python train.py --max_grad_norm=1.0 --max_steps=29800 --final_lr_fraction=0.05
Rows from block 11, named by matrix and row number. Each number is 200 + 20 x the weight over its row's rms, rounded and kept within 0 to 999. All counts start at 0. After the name is the row's rms in percent of the matrix's.
# short0: shortcut pointwise conv (model.decb.1.0.short.0.weight, 96x192x1x1), inputs 96-191
short0.13,088,235,200,179,161,202,216,141,172,249,195,201,169,199,209,194,176,218,158,210,188,245,204,213,213,221,202,158,178,167,188,213,203,166,212,156,203,216,189,201,195,227,202,192,179,219,235,184,218,193,170,174,192,180,209,209,174,191,223,216,195,157,181,235,186,185,204,212,249,199,195,161,207,226,200,182,208,191,210,174,185,166,183,182,231,217,176,201,175,161,243,228,184,210,159,179,172
short0.14,107,265,198,196,214,225,210,204,187,260,204,194,180,221,255,202,193,223,180,224,204,225,228,217,185,187,155,196,252,206,228,184,234,192,178,170,212,227,219,203,184,239,191,195,214,203,205,211,178,191,183,231,192,200,284,193,185,195,285,138,164,163,143,198,200,170,238,238,235,149,191,193,209,225,184,164,216,208,180,183,177,218,213,229,241,172,174,214,166,221,217,209,189,213,170,172,158
short0.15,105,201,188,193,215,227,208,200,199,171,198,208,201,193,204,154,214,193,236,167,212,170,210,275,212,167,171,227,187,174,210,232,197,219,218,173,232,150,218,257,204,120,161,194,193,248,222,223,210,201,228,145,204,216,237,160,249,219,259,243,191,204,279,221,205,184,183,160,184,206,164,214,172,205,191,221,198,159,195,182,197,205,209,189,207,220,170,200,192,197,159,148,211,217,210,240,206
short0.16,110,216,221,233,190,190,179,207,223,184,209,252,188,200,203,199,194,197,175,217,179,245,194,153,193,200,225,175,176,211,122,210,226,193,187,185,151,251,196,193,182,240,178,194,206,216,156,203,193,185,220,281,224,154,103,243,200,207,190,238,184,220,161,151,214,191,237,209,185,158,235,193,210,223,217,192,209,155,183,194,269,212,179,180,238,223,199,222,188,180,211,183,202,210,195,205,211
short0.17,098,172,161,198,217,170,220,196,194,188,213,218,217,193,204,200,144,200,227,180,215,143,203,174,204,248,196,222,195,167,181,173,206,172,199,207,207,182,148,204,205,193,201,191,178,185,193,179,181,205,195,194,221,221,202,167,196,196,219,201,220,244,224,189,148,228,193,222,183,205,193,194,156,198,212,180,189,224,178,209,181,153,224,225,152,212,180,211,198,232,202,204,149,216,202,192,214
short0.18,104,209,191,194,207,189,211,198,216,224,213,189,148,207,227,247,205,219,170,201,192,198,212,132,167,210,218,174,206,229,179,154,219,179,197,196,157,224,212,105,199,275,209,200,193,160,173,202,211,212,192,239,190,153,173,216,137,201,150,116,206,164,128,192,207,199,219,206,240,204,201,179,205,212,218,181,226,235,202,206,209,195,176,227,218,222,187,217,200,207,214,217,210,192,186,146,182
short0.19,092,210,190,199,250,220,187,212,232,214,213,192,181,230,178,194,251,172,216,228,177,196,177,267,211,207,224,213,202,190,170,177,163,260,206,205,193,170,189,204,221,179,213,215,182,220,185,204,204,230,229,192,172,209,180,216,184,215,206,176,168,188,183,181,231,218,209,182,175,193,193,224,200,201,147,187,206,205,205,189,237,209,178,208,212,247,133,234,226,186,208,197,195,211,193,216,197
short0.20,115,188,190,185,236,187,164,232,200,199,244,184,231,195,184,230,183,225,172,224,209,179,199,173,168,215,203,172,213,197,233,186,205,228,212,160,160,219,214,209,230,218,229,195,222,182,173,199,169,215,190,192,183,184,195,228,174,231,180,201,214,253,212,219,204,217,211,233,236,205,236,211,212,190,226,192,211,185,223,208,190,243,218,199,195,169,219,205,237,205,203,205,227,225,212,171,208
short0.21,085,226,201,191,213,227,203,184,188,199,178,196,212,212,196,188,185,203,191,207,192,230,164,166,252,205,222,233,216,191,209,232,185,206,183,207,180,198,173,188,244,204,210,197,221,229,188,198,209,160,196,170,210,217,236,224,222,212,216,215,176,185,230,207,204,187,208,194,186,186,235,236,193,169,230,167,170,163,206,188,199,181,174,206,188,192,167,176,172,176,204,212,173,152,203,189,211
short0.22,130,275,209,220,198,248,204,210,172,204,202,198,253,183,203,187,169,208,175,250,200,218,218,190,223,231,176,212,209,173,256,195,173,212,210,226,210,235,213,238,184,165,190,174,189,205,184,182,209,188,149,228,231,216,215,205,245,206,230,258,222,204,209,170,202,174,219,226,205,200,218,197,232,165,202,205,234,185,206,122,133,229,240,198,221,187,195,181,194,229,195,193,174,182,202,227,194
short0.23,096,188,213,205,154,192,246,202,233,205,216,223,198,223,224,189,185,202,195,197,201,231,157,185,209,173,198,208,224,167,183,272,217,210,215,214,223,218,167,218,212,228,223,213,233,229,208,204,202,184,215,193,220,219,209,217,255,196,220,198,196,207,165,196,234,223,193,178,174,176,249,202,211,228,215,209,205,168,270,185,234,195,192,196,203,219,193,196,205,209,245,228,204,190,214,214,192
short0.24,096,238,202,191,197,193,213,225,194,238,206,166,197,181,230,175,174,206,210,239,202,168,188,183,198,194,189,205,208,174,186,202,179,208,192,205,230,182,220,202,206,182,203,210,203,196,215,223,201,209,164,192,224,213,239,188,206,185,211,177,187,171,189,183,194,216,165,185,162,186,197,190,190,184,234,209,213,222,214,202,146,178,215,186,167,188,227,174,217,193,197,217,183,183,209,182,177
short0.25,083,186,198,202,177,228,197,194,147,212,195,192,209,202,174,152,198,236,182,208,182,160,200,211,220,205,214,209,220,208,160,206,190,190,200,208,235,173,194,193,215,155,221,201,188,177,181,177,201,221,204,192,187,230,172,202,199,188,161,202,222,225,186,163,177,220,163,199,207,274,201,173,195,173,203,215,198,238,226,193,202,176,187,181,175,202,178,190,234,181,235,223,233,174,180,196,213
short0.26,105,206,234,196,200,223,228,165,154,200,215,219,242,205,223,195,210,196,238,195,216,178,181,201,236,235,175,226,217,162,229,219,202,224,246,190,239,180,208,235,196,164,187,189,196,243,220,191,204,195,166,148,203,202,236,161,251,186,201,231,217,205,226,202,172,183,145,195,156,202,197,222,182,159,200,214,190,177,208,184,133,207,211,176,182,229,209,162,180,173,190,188,160,199,207,235,225
short0.27,094,202,171,182,209,209,194,185,216,228,199,198,214,227,221,237,226,181,154,197,195,201,203,155,198,210,163,198,214,195,224,226,221,215,173,192,242,228,190,181,227,228,206,195,192,140,222,207,211,184,167,237,198,193,220,220,141,197,215,158,169,180,153,200,178,200,202,177,243,163,237,232,191,227,182,176,177,203,220,218,219,186,174,235,178,194,183,186,204,211,224,196,193,201,179,145,178
short0.28,082,182,199,222,201,209,210,230,215,170,170,203,217,214,202,195,222,202,222,222,197,248,202,260,211,181,202,192,225,187,225,230,216,209,194,233,228,202,201,228,182,211,230,183,205,245,178,203,183,203,219,204,233,218,194,215,213,187,206,210,242,184,194,185,205,194,190,174,235,214,232,157,195,194,203,208,223,206,214,175,217,219,200,236,196,243,207,225,199,225,190,199,245,222,182,221,162
short0.29,099,205,212,200,226,206,219,218,221,204,191,217,166,182,217,218,192,200,205,204,218,187,205,231,208,200,195,183,216,189,184,201,209,197,186,186,210,203,209,221,206,178,215,232,214,237,214,193,193,205,197,145,180,215,208,178,225,209,207,193,168,188,216,212,200,223,203,193,230,224,187,196,187,211,212,188,217,168,189,194,205,186,181,206,214,199,180,240,199,176,197,223,180,185,204,200,202
short0.30,098,199,167,246,211,223,182,203,196,191,176,206,219,174,205,214,194,170,203,205,181,230,222,233,194,195,193,178,195,183,238,204,178,220,186,168,174,212,189,201,166,250,189,162,193,228,259,210,208,192,200,239,233,191,207,197,220,212,233,267,232,181,174,213,214,198,226,232,246,163,216,169,195,183,206,198,206,199,176,202,192,202,177,210,210,229,190,255,184,246,186,225,212,205,215,202,214
short0.31,105,212,202,180,200,187,192,206,218,222,199,214,183,245,179,237,239,200,203,176,194,244,202,217,186,234,218,167,191,219,149,187,196,194,191,197,205,226,181,193,228,254,191,191,184,193,179,208,207,254,236,190,160,203,179,250,126,222,158,164,218,216,184,172,207,165,200,190,220,197,195,224,188,219,201,203,204,222,217,216,209,205,162,221,218,179,193,200,207,192,183,210,201,177,196,158,197
short0.32,103,182,217,210,197,174,176,209,202,170,208,224,195,220,172,244,210,202,213,188,220,166,209,217,213,207,221,236,189,202,146,171,184,162,231,210,191,176,182,187,174,204,197,209,190,173,186,220,198,239,242,149,207,225,178,197,207,194,190,198,212,228,221,205,192,227,183,168,205,228,208,201,188,179,198,182,190,223,206,207,189,212,191,185,207,198,192,206,212,189,204,199,184,191,191,176,216
short0.33,103,189,177,196,187,199,182,211,201,164,180,230,205,192,225,171,175,160,216,191,170,193,193,230,255,154,228,216,227,191,201,251,208,188,177,209,210,230,213,228,192,193,194,241,214,197,222,237,227,149,190,269,228,215,150,214,226,191,226,251,194,134,186,172,232,213,191,204,167,199,189,199,216,218,235,193,182,227,208,223,250,168,154,199,190,208,243,214,184,194,171,187,223,225,182,203,227
short0.34,089,137,209,229,216,163,204,197,231,198,218,206,173,204,228,248,205,209,205,209,188,230,215,208,214,175,200,187,183,197,151,201,238,183,201,191,181,228,200,208,231,215,185,207,190,183,187,229,198,209,209,232,208,214,164,175,185,182,195,201,189,160,212,211,197,215,193,188,192,206,210,177,207,202,192,194,176,189,205,207,214,203,201,224,220,154,199,207,201,195,194,163,230,198,183,181,208
short0.35,103,172,190,178,199,143,214,201,228,188,180,186,207,233,218,251,211,214,184,176,218,157,197,195,194,182,221,140,189,200,191,173,214,179,180,206,207,212,197,165,204,235,214,207,225,157,226,208,220,218,196,188,198,202,157,208,174,206,178,179,183,194,197,181,212,207,218,192,252,227,176,197,227,178,208,231,199,195,238,245,243,177,186,207,195,226,208,199,204,193,222,211,216,201,191,177,177
short0.36,089,148,180,182,211,180,202,176,186,221,208,184,185,213,202,203,238,206,240,189,207,172,186,201,200,189,203,183,205,203,199,206,236,217,194,182,207,202,216,187,208,212,214,194,207,148,225,224,231,181,189,209,172,202,203,205,135,208,197,183,212,185,186,213,192,187,165,209,183,191,191,199,216,224,190,195,157,235,232,253,212,204,196,191,184,147,237,198,219,192,205,189,197,215,221,165,220
short0.37,104,177,229,201,167,172,190,203,210,192,204,238,186,202,179,221,222,205,156,208,156,233,194,220,188,162,201,170,196,185,153,207,197,200,172,225,204,226,205,180,229,246,214,183,213,187,212,178,213,202,260,236,185,196,141,232,181,165,195,219,181,186,207,193,189,207,206,208,207,164,206,241,191,186,180,230,205,181,224,198,253,184,139,221,241,232,190,223,199,184,205,196,201,190,205,228,191
short0.38,108,158,234,162,163,203,164,186,171,173,194,211,194,209,178,188,212,203,239,169,170,158,167,243,243,197,237,227,193,200,138,212,172,212,227,168,184,130,186,202,181,147,218,192,198,222,229,213,196,224,236,95,144,242,208,201,212,214,176,208,223,210,210,211,209,206,149,185,193,215,155,195,205,201,229,214,146,221,203,220,202,201,190,162,196,247,181,191,205,184,189,199,201,198,209,178,214
short0.39,097,150,147,186,195,191,183,192,209,184,206,179,216,194,188,240,168,196,174,194,175,115,212,192,183,232,188,215,191,191,265,193,174,178,178,173,198,192,181,202,221,203,239,201,197,140,190,167,207,188,188,173,188,195,230,214,193,191,170,218,214,217,205,243,185,176,168,214,185,252,231,204,194,116,213,182,157,235,198,198,141,196,193,192,114,189,226,170,194,193,240,220,204,192,196,188,220
short0.40,100,212,199,177,191,202,176,203,179,189,174,220,217,172,204,215,116,208,161,202,209,198,235,147,177,233,205,203,189,167,216,190,192,197,182,213,211,233,203,168,184,208,223,214,194,143,237,186,202,177,131,272,222,164,204,237,225,157,175,205,205,205,175,177,153,147,222,231,192,214,231,198,210,205,206,173,195,203,226,185,176,211,215,154,170,234,246,201,196,194,247,207,179,191,141,191,227
short0.41,101,215,201,206,200,204,195,200,179,220,229,255,179,211,210,181,216,185,200,155,183,180,182,206,197,177,129,258,226,222,163,188,205,208,186,172,225,212,189,272,189,190,172,213,235,260,221,224,211,193,225,196,200,207,261,168,223,193,237,201,162,202,191,169,200,219,213,189,178,175,183,143,202,214,192,135,218,174,177,241,222,186,228,209,222,196,175,201,190,211,180,148,198,200,211,191,188
short0.42,098,178,198,162,200,217,177,190,232,201,165,187,193,174,176,192,216,221,169,136,211,183,181,189,210,208,219,199,206,210,160,199,205,183,171,200,187,251,164,172,190,197,186,234,185,155,199,173,176,186,187,232,175,213,170,200,167,197,181,196,192,190,196,185,190,197,196,229,215,202,211,178,181,221,216,210,196,171,216,238,245,195,173,215,210,203,216,202,209,220,245,192,203,174,199,179,185
short0.43,092,210,200,191,138,250,236,202,191,208,189,219,210,166,239,163,195,174,232,173,195,162,221,227,210,204,195,212,204,207,183,201,203,199,212,172,215,187,224,201,192,203,187,205,227,186,202,223,174,203,225,220,212,183,192,196,223,201,219,224,163,194,223,146,195,202,203,224,160,184,192,240,205,218,187,216,237,211,219,207,204,216,197,204,212,152,225,196,209,210,202,226,206,191,213,179,175
short0.44,098,212,208,216,200,217,191,220,161,187,212,173,208,211,217,190,152,214,192,167,228,205,245,186,218,212,153,200,169,196,228,216,220,187,209,213,239,230,186,191,157,227,173,191,201,186,184,193,191,184,168,239,201,199,233,180,198,192,218,203,190,230,196,182,179,172,235,252,228,193,221,198,179,183,166,164,213,205,222,154,165,178,228,201,180,157,223,220,211,221,227,206,194,207,154,193,215
short0.45,101,190,205,204,205,211,198,203,189,191,207,209,212,193,228,188,204,212,183,209,167,218,171,166,203,198,178,212,214,181,188,204,215,210,197,238,201,242,181,189,220,219,191,201,219,198,195,197,199,184,190,225,209,179,194,187,218,192,195,195,207,226,185,186,219,194,201,179,234,192,206,150,191,206,226,212,216,163,214,206,253,203,206,184,189,190,185,213,188,232,173,166,207,203,212,210,188
short0.46,089,176,191,188,166,192,171,221,191,200,192,176,205,196,200,186,196,200,212,180,183,183,202,195,207,207,150,218,204,211,222,197,178,204,213,200,207,199,169,198,165,207,209,201,163,195,194,201,205,199,206,208,175,197,233,188,215,212,191,201,214,172,186,179,184,173,202,172,211,215,221,198,190,162,212,210,205,248,198,214,188,190,180,198,220,210,189,222,197,206,187,211,199,207,196,174,192
short0.47,107,215,212,214,213,181,207,203,189,174,199,206,153,206,206,231,215,205,192,235,193,197,240,225,178,179,213,140,181,199,151,206,194,214,162,188,205,235,226,177,195,218,220,202,213,187,183,239,181,231,215,177,193,187,167,225,187,224,197,193,149,176,177,207,207,208,209,184,250,165,190,209,175,253,227,224,185,218,197,170,249,201,132,216,219,216,171,214,184,199,197,194,196,222,203,185,164
short0.48,112,172,174,191,216,185,186,205,226,191,160,181,224,211,185,238,204,216,214,217,193,182,212,219,203,243,205,200,153,208,228,189,200,200,204,199,196,209,188,196,229,185,230,185,198,138,173,172,235,198,202,217,200,202,169,228,195,194,148,198,223,234,226,205,193,190,201,237,219,219,219,270,182,160,191,206,162,219,222,206,194,193,188,196,225,182,187,241,192,183,202,192,212,188,196,170,210
short0.49,088,173,187,184,231,177,191,179,217,174,195,192,212,185,221,196,185,172,196,188,206,126,197,189,214,226,169,205,199,171,233,213,202,187,190,197,223,208,179,173,206,183,213,211,204,167,182,209,193,191,185,206,178,196,232,195,212,185,203,197,171,187,224,195,191,184,176,191,196,228,205,184,212,197,207,209,168,235,204,219,215,210,178,194,191,222,208,215,190,203,207,209,201,205,213,186,219
short0.50,121,252,186,187,165,221,208,221,185,182,198,201,248,163,206,185,126,193,180,220,213,193,237,212,204,212,193,225,183,164,254,222,194,199,186,182,216,210,221,187,199,181,203,167,197,211,187,195,181,168,167,245,211,230,249,227,269,194,248,251,212,191,239,162,183,163,208,256,206,182,234,193,196,191,218,180,206,216,200,144,146,203,235,164,180,222,196,192,156,210,187,215,206,172,167,212,210
short0.51,095,163,196,152,199,175,203,227,187,246,206,153,186,203,169,221,184,196,215,203,186,166,189,232,192,207,208,188,205,199,204,147,183,179,209,223,182,157,219,177,183,199,216,194,186,165,188,210,222,235,205,107,145,220,254,187,159,199,153,110,227,188,166,235,178,205,195,203,239,245,181,211,209,174,200,208,179,270,201,189,154,153,192,222,179,196,183,174,201,182,213,229,205,193,187,176,177
short0.52,115,189,202,174,213,239,209,212,201,226,180,206,147,198,206,175,255,188,221,189,198,273,185,269,188,197,199,172,205,243,158,213,194,218,179,209,213,178,196,231,186,217,215,238,184,250,209,195,212,221,243,187,178,195,219,140,208,234,223,182,188,162,193,218,218,202,239,188,202,198,176,197,193,248,186,205,210,144,213,187,200,188,183,219,249,202,200,218,205,143,207,192,221,194,201,202,152
short0.53,086,204,200,196,198,211,194,165,207,221,180,198,174,195,201,236,196,218,171,165,187,201,220,199,207,207,195,159,195,232,224,197,233,212,198,156,186,200,192,215,174,197,179,181,179,168,217,185,217,180,216,196,181,167,200,191,182,188,202,194,195,218,192,208,199,202,194,217,184,216,168,199,207,204,216,197,178,209,212,183,201,207,203,202,221,238,220,204,217,205,199,216,205,186,215,198,218
short0.54,088,235,182,217,211,221,203,205,219,185,207,211,198,166,238,221,214,186,225,208,212,209,224,220,192,192,215,185,190,212,210,200,175,235,207,243,205,212,211,206,225,200,199,200,238,208,197,211,213,197,200,237,232,178,199,206,147,253,178,216,191,220,176,212,214,209,219,200,213,186,212,194,199,208,208,216,232,158,197,196,207,221,199,216,192,163,211,246,233,192,199,211,223,231,210,214,198
short0.55,114,183,208,191,207,192,200,201,209,251,198,172,143,238,194,228,239,218,211,173,184,210,194,196,170,193,214,196,232,215,145,149,198,185,193,186,212,171,201,167,207,248,232,183,185,180,198,211,205,227,243,174,132,191,221,197,120,225,177,96,210,182,154,219,207,218,194,189,247,205,166,175,214,226,193,215,212,236,198,222,206,180,171,240,227,241,179,211,210,191,227,230,225,187,181,161,163
short0.56,086,242,224,207,173,203,233,170,215,179,205,183,187,196,223,174,208,219,269,170,207,252,150,190,204,212,210,193,230,182,217,223,230,204,226,208,209,231,231,179,177,199,240,237,180,189,201,229,215,200,182,203,203,178,177,143,238,201,190,208,203,169,153,180,215,198,201,164,225,257,174,213,256,222,214,178,211,143,246,187,216,160,226,193,239,190,203,195,207,195,189,216,219,234,160,198,205
short0.57,108,145,185,208,194,181,204,188,230,156,196,225,237,182,142,192,215,185,228,185,196,169,163,203,200,207,226,222,145,198,178,211,175,207,222,223,186,196,201,218,224,170,223,207,192,204,199,215,225,200,217,182,221,213,95,201,214,191,109,255,210,228,260,201,198,235,167,174,164,260,203,213,182,186,204,228,174,193,218,218,246,191,189,160,166,217,227,193,242,180,184,197,216,200,217,229,234
short0.58,093,201,166,205,206,176,201,227,179,216,208,191,178,209,250,200,208,198,175,204,192,241,177,220,195,190,180,199,208,179,177,179,214,192,239,199,175,218,221,213,185,195,207,184,235,204,221,204,206,196,208,235,226,187,200,198,221,234,211,219,192,202,176,202,188,209,243,148,194,206,201,200,179,214,195,197,224,153,212,207,235,169,185,177,210,245,211,217,232,190,150,218,172,257,204,206,205
short0.59,118,135,231,215,210,205,207,187,208,214,218,191,165,234,159,205,247,213,217,185,202,233,202,230,168,207,216,188,180,208,157,157,217,214,204,219,177,164,175,223,184,202,214,192,202,218,200,190,180,244,256,173,139,158,180,200,141,217,127,177,242,202,200,188,193,200,212,150,258,218,174,214,184,194,175,238,227,176,209,207,228,199,178,212,241,196,204,226,247,153,183,196,237,206,211,200,179
short0.60,096,185,194,212,175,204,223,213,203,174,155,218,213,182,233,161,196,182,222,183,209,187,222,192,215,214,197,189,201,200,210,191,207,202,184,202,225,214,200,196,147,234,184,180,190,201,161,183,181,208,189,228,208,201,159,159,223,193,213,189,158,201,201,125,196,197,202,245,208,212,189,263,212,210,179,199,213,219,222,225,220,201,216,207,200,216,218,211,194,216,200,210,206,186,176,157,187
short0.61,091,186,195,182,209,178,212,186,169,203,240,216,203,235,204,216,240,206,192,192,197,205,158,219,184,237,183,192,202,203,175,188,216,229,190,155,210,152,217,217,207,191,205,184,188,224,212,214,169,210,198,183,179,206,243,166,216,204,207,186,201,239,239,239,164,204,207,204,230,199,188,222,206,211,147,168,195,189,228,178,217,179,188,203,220,214,174,181,193,160,197,219,191,212,214,206,205
short0.62,086,214,215,228,222,221,202,193,203,187,229,238,203,210,194,202,205,209,227,183,172,169,199,216,217,218,219,212,215,204,229,202,189,191,219,195,170,225,190,221,199,217,173,216,195,198,179,198,199,190,227,202,174,192,161,182,206,225,195,193,217,201,189,223,206,180,160,235,160,167,208,203,218,211,207,201,196,193,174,189,172,226,233,166,177,228,237,212,197,189,225,203,167,204,207,214,202
short0.63,094,181,180,199,205,211,197,168,213,199,195,180,217,185,207,174,170,177,165,188,214,243,246,154,240,212,190,201,221,212,181,206,209,187,178,212,218,228,175,215,228,214,190,188,179,194,192,200,213,182,183,231,223,226,193,239,166,187,206,184,226,197,152,193,218,184,176,165,230,200,228,182,223,173,244,195,186,201,175,212,192,212,202,211,211,189,203,192,215,242,188,196,234,157,209,159,191
short0.64,102,214,233,189,162,199,184,195,222,220,187,205,201,223,160,277,259,209,160,200,172,213,194,226,180,197,221,230,172,209,166,211,188,222,205,148,228,187,163,241,222,182,168,217,212,195,237,210,207,203,245,139,168,216,195,224,180,211,211,214,196,250,228,210,230,202,197,184,243,138,226,230,170,220,174,217,160,193,186,223,228,239,179,183,235,218,190,199,203,180,213,185,170,171,211,214,217
short0.65,117,191,216,175,166,176,207,184,219,226,190,198,149,217,210,266,197,217,189,220,203,207,225,182,164,209,205,195,200,250,162,165,231,169,189,194,192,238,194,162,181,266,185,203,215,155,201,197,196,204,197,264,195,173,173,243,170,202,182,187,168,173,201,183,214,179,218,209,229,160,218,211,211,217,215,206,198,224,184,218,245,231,169,226,247,221,230,236,215,212,240,206,186,207,194,175,195
short0.66,101,203,202,219,259,216,210,203,208,194,248,202,188,212,202,203,194,189,219,234,222,213,230,206,169,181,191,182,224,209,196,195,222,189,202,220,162,208,228,167,181,187,216,222,201,218,170,213,205,248,214,209,193,162,170,190,227,197,179,197,216,210,223,196,209,179,219,217,200,252,183,183,205,194,206,203,217,231,186,177,231,202,216,200,193,258,217,228,205,173,190,208,200,227,227,232,217
short0.67,090,176,187,187,214,207,203,189,219,192,209,192,222,191,184,193,212,195,236,249,229,167,213,189,206,214,196,230,195,234,247,204,189,185,205,188,210,187,202,230,205,188,196,187,179,204,151,193,209,208,217,190,178,224,172,215,160,237,172,215,189,211,202,229,205,199,169,209,150,202,186,267,176,170,214,227,225,235,186,220,175,212,188,207,189,177,222,204,207,195,163,217,195,216,202,142,200
short0.68,096,214,197,214,191,180,222,239,171,197,215,189,192,202,225,250,167,202,203,215,241,171,229,216,207,208,215,187,217,164,226,190,204,204,194,232,238,208,211,174,193,217,242,194,183,146,203,188,188,230,173,191,194,195,247,205,212,192,178,196,182,208,203,218,192,223,217,226,229,274,210,208,237,176,215,190,194,225,254,204,153,194,217,210,173,219,178,197,175,205,244,254,216,201,191,172,190
short0.69,118,174,194,203,214,196,218,210,209,133,188,229,179,232,215,224,245,195,203,188,220,174,194,263,242,147,167,222,188,195,179,202,225,201,181,179,241,192,219,266,212,227,177,234,227,200,233,231,203,163,230,229,185,203,201,163,173,196,233,210,144,232,214,208,218,220,197,147,173,143,165,229,181,201,158,205,180,152,233,201,229,218,180,226,217,199,216,250,228,187,191,162,163,192,211,232,201
short0.70,103,215,223,168,202,184,201,219,170,248,202,227,174,213,186,197,173,227,191,209,200,183,162,202,187,238,190,214,249,204,208,170,186,198,195,165,201,214,203,200,165,177,181,215,182,204,201,188,222,225,181,171,213,165,225,172,211,222,222,188,187,179,178,207,214,216,226,199,186,238,175,187,218,201,218,179,183,223,196,210,200,133,211,211,210,199,176,191,214,223,189,206,177,209,222,174,224
short0.71,092,197,207,218,185,194,179,212,209,187,200,194,189,195,218,196,198,223,211,184,182,216,223,207,200,194,181,204,225,222,187,200,230,218,205,180,231,241,213,235,211,202,163,205,182,207,228,188,204,176,206,189,194,187,216,193,201,206,199,209,166,195,210,205,215,181,222,189,238,188,222,179,208,217,227,217,204,195,204,211,199,183,205,215,236,189,213,237,225,205,206,182,210,200,216,229,207
short0.72,088,206,206,209,214,170,199,210,194,210,209,217,180,235,176,216,192,210,218,210,237,178,217,236,206,197,189,207,189,195,234,193,243,211,170,176,222,216,211,228,200,204,199,194,214,200,229,216,213,212,186,173,197,217,214,198,215,190,222,215,174,206,224,204,164,196,181,227,240,199,204,208,240,208,214,232,173,213,193,183,172,228,172,199,196,199,194,202,213,167,197,192,191,173,192,201,181
short0.73,092,167,167,178,206,228,231,172,215,188,198,136,220,204,178,163,186,191,205,180,197,212,172,179,226,208,229,206,188,171,233,227,184,209,216,203,217,200,174,209,205,191,216,218,203,167,226,214,223,192,205,158,191,216,190,163,238,189,196,212,194,175,220,211,226,209,157,182,166,216,170,222,228,195,199,244,193,187,238,192,175,170,225,215,182,201,217,190,230,203,204,182,201,179,193,218,192
short0.74,090,176,194,191,222,241,186,194,178,201,213,214,208,179,180,190,205,226,197,204,203,193,172,201,183,205,229,214,230,237,218,183,196,185,194,191,165,204,203,187,204,212,187,221,195,206,209,198,184,208,193,198,213,189,241,194,208,191,219,219,212,214,216,219,223,218,200,226,218,195,209,202,201,192,224,176,205,191,184,226,199,170,218,200,182,202,225,204,209,230,199,202,242,176,179,232,201
short0.75,083,209,241,202,206,165,172,212,231,191,204,216,240,209,186,217,180,213,252,207,195,201,214,205,209,219,235,206,175,197,198,184,218,190,219,171,199,196,204,174,237,207,184,174,202,208,217,232,200,214,204,184,190,208,198,268,171,171,189,206,181,187,222,224,201,224,223,181,207,206,201,249,194,209,206,194,180,248,181,235,200,215,219,202,207,156,215,214,214,199,199,184,213,206,194,199,231
short0.76,098,220,200,195,180,214,211,213,221,235,195,205,182,198,223,172,208,184,200,204,175,186,192,224,218,211,213,195,192,198,177,191,198,214,207,202,223,207,200,196,193,209,194,187,213,216,213,185,188,215,206,210,194,222,180,193,191,198,226,201,200,157,184,199,196,202,188,199,206,174,193,231,192,199,214,213,226,204,195,190,192,191,191,199,194,197,184,192,204,203,209,202,187,173,195,204,162
short0.77,088,201,220,189,208,208,221,191,193,185,235,205,240,196,212,188,191,222,165,173,221,190,197,186,230,218,207,214,215,208,195,206,186,216,222,246,206,209,198,227,200,152,184,222,215,201,165,180,207,218,211,191,198,218,193,189,242,209,209,184,183,225,211,214,224,225,176,210,155,207,214,200,185,220,216,187,222,214,226,196,187,211,238,202,196,181,170,190,181,220,185,196,193,199,213,210,189
short0.78,122,215,220,198,191,228,215,182,177,184,214,197,216,214,167,149,202,189,247,145,204,214,179,244,234,178,198,215,211,193,213,235,187,211,242,237,225,190,216,255,186,168,162,220,198,270,199,218,192,223,200,137,210,207,221,149,236,201,225,213,202,140,223,194,187,203,162,148,157,194,142,185,193,229,214,195,213,202,203,201,199,165,210,167,198,256,171,188,214,204,169,147,221,215,198,226,198
short0.79,104,242,205,204,151,218,183,164,208,237,222,227,217,195,176,218,194,224,179,198,199,175,201,164,181,219,229,259,208,197,187,210,248,236,197,189,213,193,213,241,208,209,167,184,201,254,206,207,197,199,183,272,257,180,178,205,217,208,240,252,202,241,190,191,220,161,203,207,204,187,219,203,226,203,230,196,194,204,200,187,185,218,196,204,179,191,231,163,213,215,195,196,187,171,259,208,205
short0.80,082,200,225,206,222,199,225,257,169,188,169,212,201,181,239,166,175,199,227,208,231,197,205,228,229,199,184,214,215,197,223,227,208,210,215,219,207,195,225,214,196,193,209,201,215,211,242,202,206,194,196,177,199,194,222,200,227,231,198,191,221,217,169,204,191,185,202,202,227,215,228,231,196,196,208,194,200,209,237,212,163,194,214,201,177,192,221,178,191,203,193,219,204,166,208,214,203
short0.81,104,185,210,188,188,205,191,188,172,193,224,172,188,175,197,136,166,184,193,215,167,219,161,151,183,217,236,194,200,175,158,223,140,187,206,243,172,191,196,151,173,195,221,184,208,207,194,170,190,199,177,227,206,181,219,202,238,170,196,165,212,196,173,188,210,244,188,199,169,201,193,164,226,180,199,183,196,183,186,191,174,186,237,185,172,194,225,188,188,221,181,204,198,202,208,197,211
short0.82,096,196,195,196,200,219,226,198,225,174,189,216,197,231,178,173,239,196,192,181,201,211,177,202,221,165,274,193,192,175,187,190,198,209,232,235,202,216,216,185,232,167,258,213,200,227,201,169,180,187,233,173,199,180,155,199,184,147,157,180,213,223,179,204,202,216,180,178,172,249,187,196,204,186,212,246,211,203,219,196,216,218,174,228,225,210,182,187,228,173,203,208,200,199,223,245,210
short0.83,091,216,189,196,217,210,194,208,208,197,188,193,203,216,222,193,201,189,186,187,183,178,206,212,229,196,182,186,201,216,185,190,196,198,225,201,210,211,203,210,204,219,179,192,205,193,188,192,184,196,214,215,187,211,199,179,156,189,254,206,156,158,214,196,206,205,186,179,185,191,170,236,194,208,200,190,202,220,193,217,203,183,198,188,180,201,212,229,204,233,193,191,204,217,208,190,199
short0.84,104,207,192,178,215,207,217,198,179,209,194,140,257,209,197,221,129,213,170,201,220,179,246,199,221,207,151,205,198,213,289,221,186,201,203,198,234,174,220,203,178,181,186,205,212,169,200,170,182,208,141,172,184,240,252,189,230,235,226,197,192,203,234,206,168,193,203,242,222,220,208,218,220,167,193,190,195,235,229,185,105,181,239,183,145,202,195,169,194,210,206,210,208,200,159,155,217